Weights of a small masked image model.
Data: trained on procedural textures in two colours, tilted and lit, 97500 training examples, 17.9 epochs.
Rows from block 2 of the encoder of a small masked image model, named by matrix and row number. Rows with one number belong to one neuron. Each number is 200 + 40 x the weight over its row's rms, rounded and kept within 0 to 999. All counts start at 0.
Before each neuron's rows are labels from the 100 images, of 14976, where the neuron reaches its highest value: "strongest on" is what is common among them. Only what is clearly more common there than usual is listed. The data: procedural textures in two colours, tilted and lit. In brackets: how many of the 100.
# fc1: MLP up (encoder.blocks.2.mlp.fc1.weight, 2048x512), inputs 0-63
# fc2: MLP down (encoder.blocks.2.mlp.fc2.weight, 512x2048, transposed), outputs 0-63

strongest on: teal (70); orange (48); red (43); ground colour: teal (39)
fc1.267,132,267,174,156,284,155,182,276,241,261,216,219,141,176,177,218,274,129,225,187,262,251,132,161,215,235,148,251,204,286,223,240,244,160,148,168,254,228,254,224,159,210,262,216,208,199,226,205,276,236,180,217,198,228,170,161,176,210,136,153,189,236,296,249
fc2.267,225,128,165,212,166,252,198,104,165,129,220,167,265,211,232,198,170,228,198,209,164,156,163,244,200,172,307,190,209,163,213,165,253,191,236,195,121,198,120,188,225,205,100,227,185,183,208,253,143,163,182,189,252,174,188,242,267,205,263,233,203,198,143,188

strongest on: red (63); orange (50); pattern colour: red (36); ground colour: red (27)
fc1.448,178,157,212,262,269,257,175,150,220,201,184,261,225,203,241,227,249,156,234,183,227,257,214,184,211,155,157,180,190,233,237,216,153,134,147,189,146,164,123,192,153,171,136,282,204,225,239,203,194,155,220,222,237,188,230,219,179,189,127,267,136,239,119,199
fc2.448,207,199,212,167,189,228,194,102,226,138,256,204,223,198,200,174,220,241,159,189,198,118,229,230,198,161,252,139,220,206,137,202,165,235,214,220,166,177,148,164,231,196,110,149,220,184,168,171,188,198,153,186,200,164,187,185,143,190,251,167,236,191,137,193

strongest on: black (91); ground colour: black (57); pink (52); pattern colour: pink (35)
fc1.151,186,299,187,185,183,91,228,285,131,266,168,211,207,243,103,214,220,210,197,162,221,244,173,176,163,240,169,282,207,153,210,196,182,217,266,230,282,246,299,146,167,242,280,202,179,187,199,199,194,222,181,194,266,192,165,178,228,201,232,168,212,179,223,195
fc2.151,154,238,201,243,267,197,181,198,193,220,123,190,248,197,199,226,261,167,197,217,244,292,215,173,249,264,180,216,238,174,154,195,214,174,223,183,198,254,196,67,224,237,147,218,142,200,101,169,176,163,148,202,231,176,197,188,243,148,216,198,196,151,252,267

strongest on: blue (55); pattern colour: blue (47); orange (42); ground colour: orange (35)
fc1.536,212,206,190,242,177,193,202,256,141,214,143,195,244,205,219,211,164,128,198,197,212,275,195,147,236,205,214,270,128,221,234,230,217,255,219,219,226,131,206,210,188,147,252,221,131,165,236,174,234,214,212,219,221,230,141,154,234,211,200,204,205,203,260,253
fc2.536,199,175,192,175,206,194,177,192,197,201,296,203,198,190,184,173,221,224,217,207,325,164,207,234,197,207,291,161,231,207,187,196,198,74,205,211,210,241,192,217,202,213,174,215,233,242,176,243,181,128,162,173,198,167,236,248,194,222,231,239,236,209,238,137

strongest on: teal (95); ground colour: teal (63); green (49); pattern colour: teal (32)
fc1.115,184,217,196,252,148,86,182,240,189,183,207,190,245,158,161,166,189,265,168,195,231,259,148,228,248,262,200,202,179,260,189,196,230,248,291,280,354,273,327,165,219,248,233,256,214,166,204,196,243,132,132,241,246,188,153,241,203,237,183,201,180,200,212,193
fc2.115,290,219,200,159,155,164,199,184,154,180,287,173,208,193,188,129,174,193,241,217,210,91,256,232,218,168,156,237,153,196,163,178,224,237,195,233,229,191,248,233,241,231,138,185,207,174,217,233,185,207,147,180,299,206,187,187,291,208,243,196,197,200,163,151

strongest on: orange (46)
fc1.509,162,200,205,241,232,201,60,198,187,223,194,215,201,189,206,160,119,180,288,240,209,188,157,227,191,194,196,167,182,220,205,168,229,199,268,217,207,109,194,154,174,184,198,202,260,235,201,205,214,226,89,251,216,269,176,181,179,301,207,172,168,204,197,223
fc2.509,210,172,214,141,172,210,328,206,238,179,215,185,177,208,205,249,244,200,152,170,159,202,239,149,217,191,179,210,224,171,232,207,181,213,131,183,208,266,203,233,238,228,192,186,135,200,168,188,193,171,301,162,171,145,220,175,214,117,211,209,203,202,231,202

strongest on: seen at a slant (73); white (60); pattern colour: white (36)
fc1.581,170,236,258,173,156,173,184,208,161,213,198,180,209,164,216,186,192,196,84,132,221,271,139,253,208,251,180,215,155,220,210,269,214,188,224,172,227,270,221,208,176,195,213,258,210,194,255,201,215,220,206,242,196,178,131,243,178,183,229,210,242,198,252,232
fc2.581,214,154,133,198,213,173,186,181,174,204,215,155,210,205,205,204,200,237,209,184,249,168,271,216,169,159,234,167,233,167,129,290,200,201,153,106,189,197,196,195,162,156,176,189,229,156,167,222,170,154,189,235,257,170,220,200,186,204,233,209,178,183,126,209

strongest on: purple (90); ground colour: purple (49); pattern colour: purple (41); grey (39)
fc1.226,221,198,212,202,191,152,236,177,218,214,152,239,231,265,118,202,205,168,139,198,215,181,181,171,110,193,180,246,188,184,211,174,201,207,184,246,134,193,178,282,187,150,144,220,180,152,224,188,194,208,236,225,219,184,138,222,178,178,239,212,243,257,138,200
fc2.226,159,131,243,184,147,182,181,225,254,235,256,265,105,219,198,229,236,206,197,158,266,207,238,200,215,220,254,218,135,76,261,237,227,195,258,157,188,160,204,195,266,192,162,218,164,194,210,226,257,245,219,185,208,227,257,214,189,194,149,168,357,115,175,224

strongest on: purple (65); pink (47); ground colour: purple (44); ground colour: pink (27)
fc1.587,167,202,212,234,186,179,218,176,196,263,176,206,177,291,99,228,219,276,124,190,255,242,171,195,100,230,194,270,163,158,291,174,218,194,254,219,112,225,163,232,216,214,201,226,175,149,153,111,227,161,208,215,216,228,234,223,227,177,208,187,180,195,178,203
fc2.587,215,195,240,227,229,183,154,269,256,230,195,257,111,205,181,184,235,121,179,160,305,181,201,171,196,190,269,131,125,174,207,238,244,170,206,202,204,203,220,249,253,202,218,273,183,177,218,201,268,302,193,143,162,285,237,175,201,176,163,182,304,209,192,163

strongest on: white (51); black (50); pattern colour: white (44); ground colour: black (32)
fc1.171,262,199,223,186,211,121,199,243,179,273,264,225,218,220,125,213,191,206,201,198,189,178,219,200,158,133,169,292,170,153,219,165,251,257,184,214,267,192,272,173,223,168,217,241,179,204,190,167,181,164,187,182,246,212,197,211,198,174,180,208,226,237,153,185
fc2.171,212,214,146,158,164,196,195,189,212,203,192,184,223,215,203,178,249,111,228,201,197,137,217,173,254,146,257,240,175,202,232,164,205,219,203,149,208,168,190,204,73,284,192,90,220,284,280,281,220,255,127,226,216,202,196,215,155,173,268,109,160,213,190,142

strongest on: red (58); teal (44); pattern colour: red (39); ground colour: teal (30)
fc1.164,249,195,270,290,227,234,228,174,162,191,230,245,241,206,230,217,155,280,168,230,173,147,263,177,194,184,184,156,238,197,164,135,277,300,229,206,178,228,166,200,209,143,216,261,203,214,217,149,228,170,259,159,229,273,163,136,296,220,101,219,225,193,223,130
fc2.164,152,181,107,138,145,213,153,220,241,179,204,145,193,210,203,222,228,146,227,242,179,228,111,203,200,226,226,237,245,258,237,215,257,194,181,194,186,176,184,202,174,216,187,120,246,180,269,229,122,243,213,198,144,175,176,223,88,226,206,234,173,203,130,229

strongest on: green (77); ground colour: green (53); white (51); pattern colour: white (34)
fc1.46,236,291,226,199,206,155,167,300,239,256,227,217,168,134,243,185,216,170,236,205,268,223,190,150,277,209,177,234,171,177,192,224,223,203,205,191,272,203,267,200,196,156,285,204,156,156,223,222,259,249,201,223,254,224,180,175,196,198,165,239,259,216,290,226
fc2.46,198,277,202,229,231,147,185,210,165,205,174,239,204,174,190,216,259,188,191,164,252,275,192,187,137,183,95,250,225,163,179,226,198,154,180,205,243,242,245,187,106,196,186,282,150,265,152,183,209,197,217,196,207,191,212,214,230,198,224,182,188,248,195,198

strongest on: yellow (94); brown (55); ground colour: yellow (52); pattern colour: yellow (42)
fc1.261,182,159,207,228,258,244,216,217,262,156,270,259,96,132,288,220,258,226,223,216,238,205,222,213,300,207,238,127,168,179,184,222,148,172,212,181,231,169,201,151,279,227,195,160,230,164,249,144,224,182,157,238,216,169,215,175,171,183,109,144,253,191,238,199
fc2.261,186,210,128,122,159,192,181,183,193,179,254,144,283,243,161,205,201,161,238,247,179,169,256,214,226,152,246,241,184,159,213,174,179,244,195,130,175,166,179,200,136,206,177,160,215,193,255,320,162,151,191,162,289,133,130,221,138,218,282,247,231,192,70,175

strongest on: pink (67); ground colour: pink (45)
fc1.264,123,158,175,213,214,293,211,112,189,190,166,205,197,253,209,236,230,266,194,235,246,220,140,200,124,232,200,235,154,207,263,182,228,177,208,204,79,180,72,230,188,213,139,229,204,207,202,121,208,135,227,225,226,224,241,265,199,185,226,203,127,217,88,171
fc2.264,166,201,203,144,215,210,141,214,222,229,181,247,222,182,199,160,239,99,219,237,235,170,276,143,199,194,193,139,176,205,192,248,163,166,147,199,183,201,181,168,180,192,152,134,150,198,224,171,232,260,196,187,158,226,236,168,136,193,196,166,285,254,210,217

strongest on: white (74); teal (54); ground colour: white (44); blue (39)
fc1.222,251,241,244,216,173,91,231,280,198,273,211,178,190,200,127,209,184,198,181,173,197,218,177,219,178,170,186,268,151,182,215,195,227,308,297,219,305,178,291,205,159,149,256,198,159,94,183,213,222,172,191,175,230,204,139,196,268,203,204,224,191,190,215,182
fc2.222,217,177,243,259,148,189,227,121,143,169,273,234,169,211,182,230,202,248,222,141,182,230,194,262,187,251,293,162,200,215,233,189,211,187,283,154,205,228,243,235,257,213,181,322,252,176,187,235,77,130,220,125,221,221,246,224,228,234,274,188,154,171,52,143

strongest on: white (90); pattern colour: white (66); green (55); ground colour: green (36)
fc1.684,167,210,227,125,182,113,219,282,230,240,294,207,228,168,142,172,236,250,194,228,217,158,170,207,186,249,200,223,273,197,200,191,225,231,217,242,328,209,293,152,226,254,249,173,216,180,209,180,239,194,151,174,312,182,127,190,240,170,214,176,288,176,232,168
fc2.684,239,139,162,278,136,216,197,154,197,187,202,199,233,193,179,202,172,182,176,202,182,201,205,220,166,171,175,196,235,251,169,125,212,289,175,236,240,147,240,267,133,122,215,210,235,138,218,248,152,175,220,176,215,153,189,226,173,226,188,284,79,144,64,136

strongest on: black (59); purple (45); furry (39); grey (37)
fc1.677,234,256,197,166,292,187,183,160,173,205,205,242,117,199,186,103,223,158,174,177,219,171,256,102,174,123,202,192,207,163,166,183,188,204,244,205,223,153,216,226,176,143,233,154,202,206,227,191,202,184,187,278,256,158,178,139,124,151,237,154,204,214,128,217
fc2.677,197,213,171,237,186,188,222,211,167,207,197,235,213,208,205,297,217,242,214,204,178,210,168,280,208,259,222,194,146,215,239,208,208,155,181,202,209,224,209,206,244,220,218,209,213,201,220,166,187,277,209,126,161,280,234,182,201,258,184,205,202,175,277,178

strongest on: orange (48); red (41); pattern colour: orange (34); pattern colour: red (29)
fc1.737,171,152,253,246,182,292,174,117,222,142,117,213,231,145,299,203,172,190,246,254,200,279,147,247,265,265,225,145,135,176,221,209,174,174,209,214,154,173,129,178,201,193,115,189,236,189,186,157,171,168,151,247,199,196,243,251,227,235,205,212,163,170,138,184
fc2.737,157,198,226,264,236,258,172,195,222,151,166,279,180,192,247,156,164,89,229,208,266,174,209,150,206,159,171,113,200,227,181,186,227,137,126,221,168,128,138,232,196,115,218,204,176,334,209,182,232,283,227,205,168,305,253,141,136,178,204,197,234,225,235,162

strongest on: fine scale (67); crosshatched (28)
fc1.517,220,184,237,262,189,194,199,187,179,178,257,305,196,206,191,182,240,214,158,140,280,222,234,163,218,305,282,169,176,237,227,176,192,142,234,186,159,270,172,218,260,208,228,302,175,231,259,180,170,76,229,131,258,217,293,236,210,204,241,209,255,213,192,192
fc2.517,241,203,220,243,255,219,254,170,137,175,289,253,192,183,195,225,230,192,163,174,155,153,268,182,205,204,156,157,241,190,96,213,238,215,206,171,165,241,199,190,170,174,198,224,142,233,196,244,176,191,182,132,173,196,222,87,237,173,223,204,169,186,207,171

strongest on: green (83); blue (67); pattern colour: green (55); ground colour: blue (40)
fc1.225,219,111,156,251,191,202,158,179,211,143,135,190,205,154,222,230,221,207,170,203,267,225,191,172,207,165,320,158,243,196,203,183,243,108,257,281,245,253,224,257,220,227,197,259,197,249,183,126,197,233,201,241,209,296,318,206,238,218,203,178,171,198,148,161
fc2.225,218,164,164,199,246,166,224,237,155,194,167,247,172,197,183,196,199,170,165,180,242,213,305,197,219,185,259,182,168,216,190,186,180,242,153,248,204,185,244,144,258,116,166,140,121,236,242,99,196,184,201,179,233,198,226,172,182,120,241,211,242,170,203,314

strongest on: purple (88); ground colour: purple (58); yellow (44); pattern colour: yellow (33)
fc1.675,200,245,260,225,208,139,242,170,164,206,190,173,245,246,121,203,201,190,186,216,175,162,189,224,132,142,114,278,244,224,223,223,180,161,206,177,147,180,202,172,127,168,170,226,212,233,147,238,195,176,264,205,235,188,189,143,265,210,234,224,141,184,194,162
fc2.675,245,159,172,171,173,206,186,167,242,174,196,224,177,225,179,195,232,172,157,177,252,221,160,225,188,116,252,191,109,133,189,218,219,225,260,179,185,230,163,213,194,199,156,212,148,237,193,152,196,207,219,185,218,214,201,221,223,223,204,179,196,164,63,191

strongest on: green (45); ground colour: green (45)
fc1.80,247,174,233,208,191,216,209,192,232,189,179,195,303,188,245,242,174,225,187,240,167,145,272,227,189,141,224,234,173,186,189,167,265,224,184,178,207,193,198,218,120,245,158,169,165,238,206,260,234,229,167,167,269,238,150,236,288,241,253,193,208,236,195,127
fc2.80,182,143,120,214,225,225,209,270,236,180,233,181,169,205,207,235,199,209,182,211,175,218,153,177,225,254,168,168,262,176,175,171,217,200,198,212,209,195,195,203,175,184,232,207,227,140,170,210,143,204,168,177,222,211,209,128,137,159,223,240,146,178,171,173

strongest on: white (67); pattern colour: white (45); teal (39); ground colour: teal (27)
fc1.109,194,231,221,161,142,90,187,314,173,285,231,174,267,204,111,169,235,242,201,197,193,130,217,198,158,226,210,287,228,196,202,177,202,252,190,254,318,214,298,179,198,191,221,148,165,206,201,180,193,159,183,225,249,201,159,179,211,202,205,195,281,209,233,177
fc2.109,209,213,172,231,180,197,172,166,205,195,230,221,155,198,182,166,172,172,173,186,244,183,170,211,168,179,220,242,205,280,203,138,174,243,196,230,208,150,211,252,145,172,197,209,277,205,275,281,162,193,220,179,191,203,161,261,110,207,182,236,124,204,96,136

strongest on: teal (65); red (43); orange (37); pattern colour: teal (37)
fc1.753,199,306,237,135,280,168,189,272,248,248,196,184,137,192,175,209,256,136,208,207,280,222,180,221,206,130,177,258,162,174,203,219,234,160,145,126,241,196,235,242,185,245,252,233,182,191,217,223,286,246,187,215,236,179,161,200,181,203,184,160,268,238,263,195
fc2.753,217,151,160,180,150,211,178,140,156,100,263,186,210,216,207,168,171,217,226,185,176,168,153,193,219,182,255,149,161,199,271,208,215,259,193,205,203,156,173,228,274,194,165,202,206,177,267,227,103,145,240,212,226,175,195,278,184,192,307,234,208,206,132,239

strongest on: teal (64); green (63); ground colour: teal (42); ground colour: green (36)
fc1.713,225,209,189,144,167,112,198,270,208,256,278,185,212,151,165,170,227,176,216,207,224,241,224,233,269,226,173,224,187,192,217,261,181,152,193,194,287,235,287,205,256,243,239,229,183,140,217,243,231,109,192,197,257,181,219,248,207,209,181,225,253,210,233,246
fc2.713,154,257,201,111,168,182,192,215,236,200,264,172,188,187,198,159,225,137,221,202,184,207,223,184,242,175,198,253,140,156,206,187,179,190,190,229,216,212,221,185,196,233,247,172,122,198,209,228,228,174,193,172,342,239,162,245,207,174,280,193,263,189,173,250

strongest on: purple (92); pattern colour: purple (62); green (52); grey (46)
fc1.397,216,235,200,282,217,116,191,276,299,282,258,240,147,170,173,224,242,213,220,167,231,175,251,203,283,176,180,188,200,176,202,221,175,179,174,165,303,163,291,185,193,157,262,184,190,201,211,193,271,220,210,207,248,207,207,122,161,168,123,193,240,188,232,194
fc2.397,165,262,246,262,271,178,189,206,172,226,130,236,164,175,217,219,193,242,204,212,194,226,147,151,154,234,112,210,219,246,171,215,222,108,168,259,227,195,221,237,125,174,184,236,187,324,168,188,202,259,237,248,183,277,202,176,236,208,153,178,156,312,251,194

strongest on: pink (47); red (38); brown (37); orange (36)
fc1.765,180,244,242,200,290,284,254,184,230,151,179,253,201,192,259,200,223,190,193,234,224,152,207,195,258,211,220,131,186,189,202,200,167,217,196,254,130,161,133,140,163,194,164,158,215,214,191,206,273,265,206,190,284,239,193,164,216,198,197,168,228,228,258,154
fc2.765,288,206,152,155,232,182,206,220,209,179,161,173,201,194,195,240,228,141,212,192,200,279,209,211,200,152,173,267,151,124,169,238,222,141,247,201,217,244,221,247,191,236,221,238,184,186,201,217,234,171,137,227,198,169,158,206,250,221,161,164,232,248,200,170

strongest on: orange (36)
fc1.451,172,127,235,280,232,236,236,209,277,184,225,161,134,201,238,221,177,174,223,200,179,180,122,230,206,182,191,165,254,251,199,219,237,228,234,181,164,171,166,258,126,152,136,143,305,199,263,260,197,217,219,161,186,234,145,186,202,209,166,201,135,181,116,141
fc2.451,257,275,197,166,238,208,201,236,213,176,190,169,181,199,209,181,231,174,185,203,195,261,251,206,208,150,140,222,200,79,189,185,152,137,169,161,173,239,175,167,235,238,185,221,120,152,135,160,188,199,175,198,206,170,273,172,250,160,263,198,229,232,190,284

strongest on: yellow (66); black (53); pattern colour: yellow (35); ground colour: yellow (31)
fc1.402,183,217,206,152,231,137,182,292,234,264,302,179,186,109,229,161,176,236,256,263,158,192,148,168,286,224,179,236,203,256,194,192,267,297,225,181,301,179,272,195,140,215,268,154,238,116,242,225,239,187,141,208,259,209,117,187,198,202,190,195,236,195,231,207
fc2.402,247,160,236,234,169,213,207,139,212,184,206,223,194,173,204,224,219,150,159,204,264,169,181,271,210,87,203,156,239,203,142,143,207,168,240,183,240,204,235,252,166,201,204,296,220,219,197,231,221,191,211,167,197,217,256,176,223,196,187,227,159,120,97,39

strongest on: green (68); teal (52); ground colour: green (43); pattern colour: teal (42)
fc1.159,224,284,188,211,192,111,157,227,128,221,264,174,250,162,154,151,158,173,231,212,151,163,223,170,213,156,154,217,236,219,221,177,215,204,243,227,321,234,284,244,184,212,240,230,225,167,248,312,158,195,189,175,294,173,193,270,264,226,250,239,156,214,206,184
fc2.159,211,219,165,178,179,181,187,159,177,155,205,143,232,196,202,164,206,200,206,171,156,252,173,224,230,220,240,204,169,238,244,213,201,225,192,247,209,152,211,167,188,170,155,141,175,195,224,243,112,142,154,200,256,155,170,225,209,162,291,228,176,184,190,285

strongest on: fine scale (60); white (43); crosshatched (30); pattern colour: white (27)
fc1.553,214,220,170,209,205,225,249,181,194,191,184,210,256,173,218,254,325,236,113,213,212,168,211,196,197,226,252,235,173,231,226,141,201,203,168,244,185,275,174,234,217,229,191,199,188,164,193,199,161,125,210,137,210,174,261,226,248,150,208,207,113,191,220,146
fc2.553,169,98,223,168,218,198,161,209,211,231,249,254,190,207,195,174,166,142,173,164,243,129,215,190,193,183,148,192,239,173,148,234,219,182,178,168,191,169,202,159,222,175,217,215,233,303,210,223,254,255,208,234,217,268,144,108,182,192,147,187,223,153,276,233

strongest on: red (59); white (47); rings (34); pattern colour: red (33)
fc1.59,96,177,206,201,198,225,215,164,242,154,185,193,204,196,191,149,220,179,180,130,201,239,198,180,230,234,194,176,218,270,282,235,97,191,180,223,164,214,177,153,178,213,148,181,198,175,247,190,204,148,190,187,214,161,193,301,161,136,151,208,271,209,155,201
fc2.59,263,208,206,217,212,173,275,215,197,158,223,200,130,250,153,222,237,249,170,170,243,151,242,204,188,136,193,262,142,177,127,189,205,211,177,210,162,226,229,260,221,183,198,252,240,258,158,162,216,193,220,209,200,174,164,197,182,201,243,163,230,162,171,224

strongest on: teal (54); ground colour: teal (30)
fc1.252,120,218,229,202,214,185,132,210,222,207,157,165,197,164,223,118,245,194,214,218,227,210,205,229,247,222,262,195,114,254,267,168,193,193,260,210,220,201,218,211,213,275,169,193,207,143,192,206,213,151,144,241,213,167,232,319,226,233,210,181,220,253,216,192
fc2.252,170,143,187,209,249,181,222,216,226,243,231,205,216,206,156,211,209,182,191,189,173,140,119,141,222,247,193,178,238,173,170,232,272,172,251,218,189,165,200,237,150,173,220,201,189,166,174,235,158,220,179,226,215,202,139,195,143,170,151,204,210,123,159,181

strongest on: blue (55); ground colour: blue (45)
fc1.441,136,146,259,191,175,189,213,180,260,177,133,152,148,203,188,151,167,169,172,177,157,220,132,221,173,142,179,190,188,209,169,165,184,260,206,258,187,208,189,166,238,188,132,248,188,183,207,146,238,224,252,176,159,169,225,224,270,171,153,161,257,169,207,161
fc2.441,177,203,196,211,163,189,198,177,176,228,236,138,214,203,194,173,210,273,183,179,194,167,191,167,178,156,185,192,199,164,154,171,158,138,232,186,185,165,198,189,182,154,184,203,174,177,166,212,235,213,208,243,184,143,218,201,198,196,229,217,221,171,201,161

strongest on: black (53); white (38); pattern colour: black (29)
fc1.277,199,123,198,278,252,249,175,113,187,100,136,268,295,203,242,220,199,214,177,198,231,156,246,199,188,225,213,127,223,229,183,179,231,220,154,225,147,142,125,224,188,127,91,219,253,237,212,231,164,188,221,200,251,197,156,156,212,200,220,251,156,201,74,196
fc2.277,239,257,225,279,228,181,210,199,138,235,233,225,258,203,180,220,225,170,189,201,226,210,251,239,216,215,231,236,163,235,168,218,164,255,231,239,189,201,199,160,118,200,211,211,191,235,198,200,173,103,178,174,245,198,195,202,189,212,257,208,199,178,175,193

strongest on: yellow (38); pattern colour: yellow (31); ground colour: black (26)
fc1.734,226,245,183,295,214,201,231,223,113,253,115,192,187,183,217,247,130,240,208,189,183,270,228,193,215,141,212,225,139,176,209,177,219,291,222,182,208,180,213,235,143,164,319,162,182,176,191,160,244,264,239,233,232,255,172,219,232,199,247,215,136,221,227,236
fc2.734,205,263,193,180,195,197,153,197,251,167,236,208,214,195,213,189,244,121,205,201,288,167,197,215,205,136,234,197,191,194,225,163,186,147,176,234,227,214,181,227,184,241,162,262,205,305,220,232,204,169,170,176,171,190,226,240,117,207,229,184,259,205,203,157

strongest on: blue (58); yellow (51); pattern colour: blue (37); ground colour: yellow (30)
fc1.0,269,150,192,288,193,225,186,191,122,176,139,186,299,200,229,232,161,174,156,156,212,235,173,194,200,147,328,208,192,177,184,179,251,205,175,242,188,156,181,243,150,111,190,267,160,128,194,193,187,182,258,208,234,254,166,103,259,197,231,283,106,207,168,217
fc2.0,84,187,210,206,181,196,186,235,226,208,289,222,168,201,193,174,214,281,222,230,209,187,230,172,175,278,105,161,213,263,199,168,182,178,214,217,239,196,203,193,217,225,187,164,230,224,155,173,201,191,198,187,271,221,213,238,170,239,217,186,229,191,163,184

strongest on: fine scale (64); brown (46); red (35); ground colour: brown (32)
fc1.403,184,245,225,193,250,214,135,164,166,220,164,169,163,174,199,83,180,184,157,179,210,193,236,126,181,171,198,181,210,191,186,151,198,263,254,226,190,182,174,184,199,163,180,213,209,159,176,170,215,148,230,270,198,156,230,212,223,178,227,183,179,264,163,200
fc2.403,214,198,212,207,161,195,239,184,210,181,198,218,231,208,186,333,213,245,221,243,182,215,174,261,186,289,207,220,153,191,264,229,211,154,189,194,209,207,216,225,207,207,206,181,190,260,172,219,178,250,192,142,176,256,178,162,202,265,191,211,175,141,234,195

strongest on: red (89); orange (65); ground colour: red (47); pattern colour: red (42)
fc1.95,171,198,190,217,208,323,213,157,140,200,138,171,162,229,269,246,216,292,205,216,257,303,150,229,198,231,218,196,98,188,246,216,211,211,220,168,86,194,61,200,226,215,207,193,177,109,217,109,233,154,181,242,225,219,181,228,228,194,203,173,222,214,224,219
fc2.95,171,185,211,154,242,233,146,167,256,131,171,246,237,201,210,176,222,107,246,250,235,152,265,159,222,228,150,87,199,195,174,211,202,187,163,205,155,189,161,183,147,168,162,139,226,235,179,218,217,244,227,216,192,219,200,163,108,229,209,213,260,208,187,241

strongest on: green (90); pattern colour: green (59); purple (47); ground colour: green (31)
fc1.606,232,200,233,173,168,210,219,193,131,247,283,239,322,185,237,204,195,239,225,238,204,167,240,220,215,228,258,176,217,202,180,157,207,252,216,172,205,160,202,184,166,215,225,175,295,134,262,263,155,175,128,205,231,186,181,166,170,208,210,167,209,183,265,138
fc2.606,176,277,204,164,180,202,201,248,213,131,237,194,187,193,210,203,225,206,217,191,180,140,124,193,218,187,76,159,167,186,229,248,185,163,229,203,241,203,225,247,201,181,296,204,183,274,142,241,256,271,230,229,203,197,217,261,270,205,262,191,157,208,261,231

strongest on: yellow (46); black (38); pattern colour: black (30); pattern colour: yellow (25)
fc1.659,148,179,174,201,239,240,189,152,124,186,275,253,182,184,211,178,186,148,227,181,178,231,187,214,169,222,269,205,249,294,252,208,153,240,157,223,167,191,161,127,184,187,190,174,233,215,291,179,145,94,215,209,207,209,239,196,103,136,298,260,109,195,82,220
fc2.659,330,211,232,240,244,157,189,225,218,233,175,144,216,240,181,205,211,167,191,227,247,137,273,254,262,92,201,214,275,110,168,218,217,153,231,166,215,205,195,206,167,215,176,214,172,251,121,269,296,259,215,209,280,189,137,176,273,218,199,202,211,204,229,107

strongest on: blue (53); teal (45); pattern colour: blue (37); pattern colour: teal (34)
fc1.384,173,160,203,265,169,145,220,271,175,247,204,191,216,207,174,195,128,257,245,224,170,217,159,202,178,214,188,235,192,232,263,209,162,248,216,196,250,126,246,215,166,131,205,129,233,176,319,169,246,167,227,224,222,256,155,196,193,223,199,242,164,189,185,223
fc2.384,207,185,189,169,190,237,211,153,243,162,232,227,134,207,179,213,220,179,159,158,212,250,189,222,171,147,164,191,188,119,176,241,159,129,258,179,146,277,200,155,266,201,185,220,181,259,188,157,190,239,155,137,172,191,252,166,237,197,127,191,235,172,159,176

strongest on: red (58); ground colour: red (42); teal (36); pattern colour: teal (31)
fc1.619,182,307,216,142,167,202,168,150,213,190,263,215,162,207,193,146,201,215,243,237,160,188,215,193,192,202,221,218,89,181,300,225,130,266,215,173,171,171,181,229,224,248,172,127,184,253,291,216,183,181,175,284,252,193,214,294,125,200,297,175,214,177,141,243
fc2.619,207,138,202,242,220,208,215,185,194,203,164,182,245,200,225,275,197,175,181,209,176,268,225,197,197,243,241,164,385,201,151,169,270,144,191,194,190,236,173,153,189,191,164,262,179,94,126,196,147,259,229,154,164,195,183,142,257,188,132,225,156,200,186,136

strongest on: blue (51); ground colour: blue (50); teal (45); ground colour: teal (44)
fc1.691,248,254,315,153,189,145,197,226,306,262,229,183,148,258,120,206,213,199,171,245,228,133,242,212,140,130,185,250,134,167,214,181,203,182,257,140,218,200,246,222,174,262,169,193,161,236,205,181,258,215,161,229,229,209,181,226,271,199,179,138,267,220,229,138
fc2.691,155,124,172,173,212,225,197,222,166,132,254,212,108,229,157,233,172,260,225,181,195,228,215,222,138,267,144,188,190,269,200,161,204,178,159,161,152,140,173,219,184,141,201,188,258,201,153,222,140,201,210,191,174,187,194,141,149,191,264,262,220,180,226,221

strongest on: grey (49); black (48); furry (41); pattern colour: black (31)
fc1.34,208,196,159,170,226,182,100,199,151,213,234,265,185,197,201,168,145,163,248,141,228,160,252,196,181,113,192,190,223,165,180,259,164,199,199,169,185,159,194,154,181,163,202,161,252,285,227,224,176,213,116,269,276,255,152,131,120,190,280,191,185,171,120,215
fc2.34,177,189,200,202,226,194,285,205,202,177,209,148,174,207,206,212,284,197,149,235,178,182,214,171,230,211,177,230,189,232,243,130,235,201,159,222,193,267,192,240,226,226,211,198,184,182,180,235,218,178,281,122,140,142,250,231,225,184,195,215,194,234,246,193

strongest on: red (67); orange (50); pink (40); ground colour: red (35)
fc1.392,190,138,208,158,249,291,239,112,120,165,160,225,187,227,259,230,224,293,195,188,201,323,170,218,153,225,240,180,105,223,239,247,182,164,177,216,95,198,80,210,220,219,159,206,209,175,210,121,191,152,170,262,203,192,196,209,203,167,223,160,170,207,185,274
fc2.392,169,157,215,214,245,240,137,157,259,158,189,224,199,222,191,207,167,175,228,258,231,186,263,152,209,232,194,156,222,190,222,202,201,199,142,170,142,166,152,183,148,107,159,155,199,168,174,201,211,197,278,190,202,261,251,169,183,211,180,264,245,235,166,211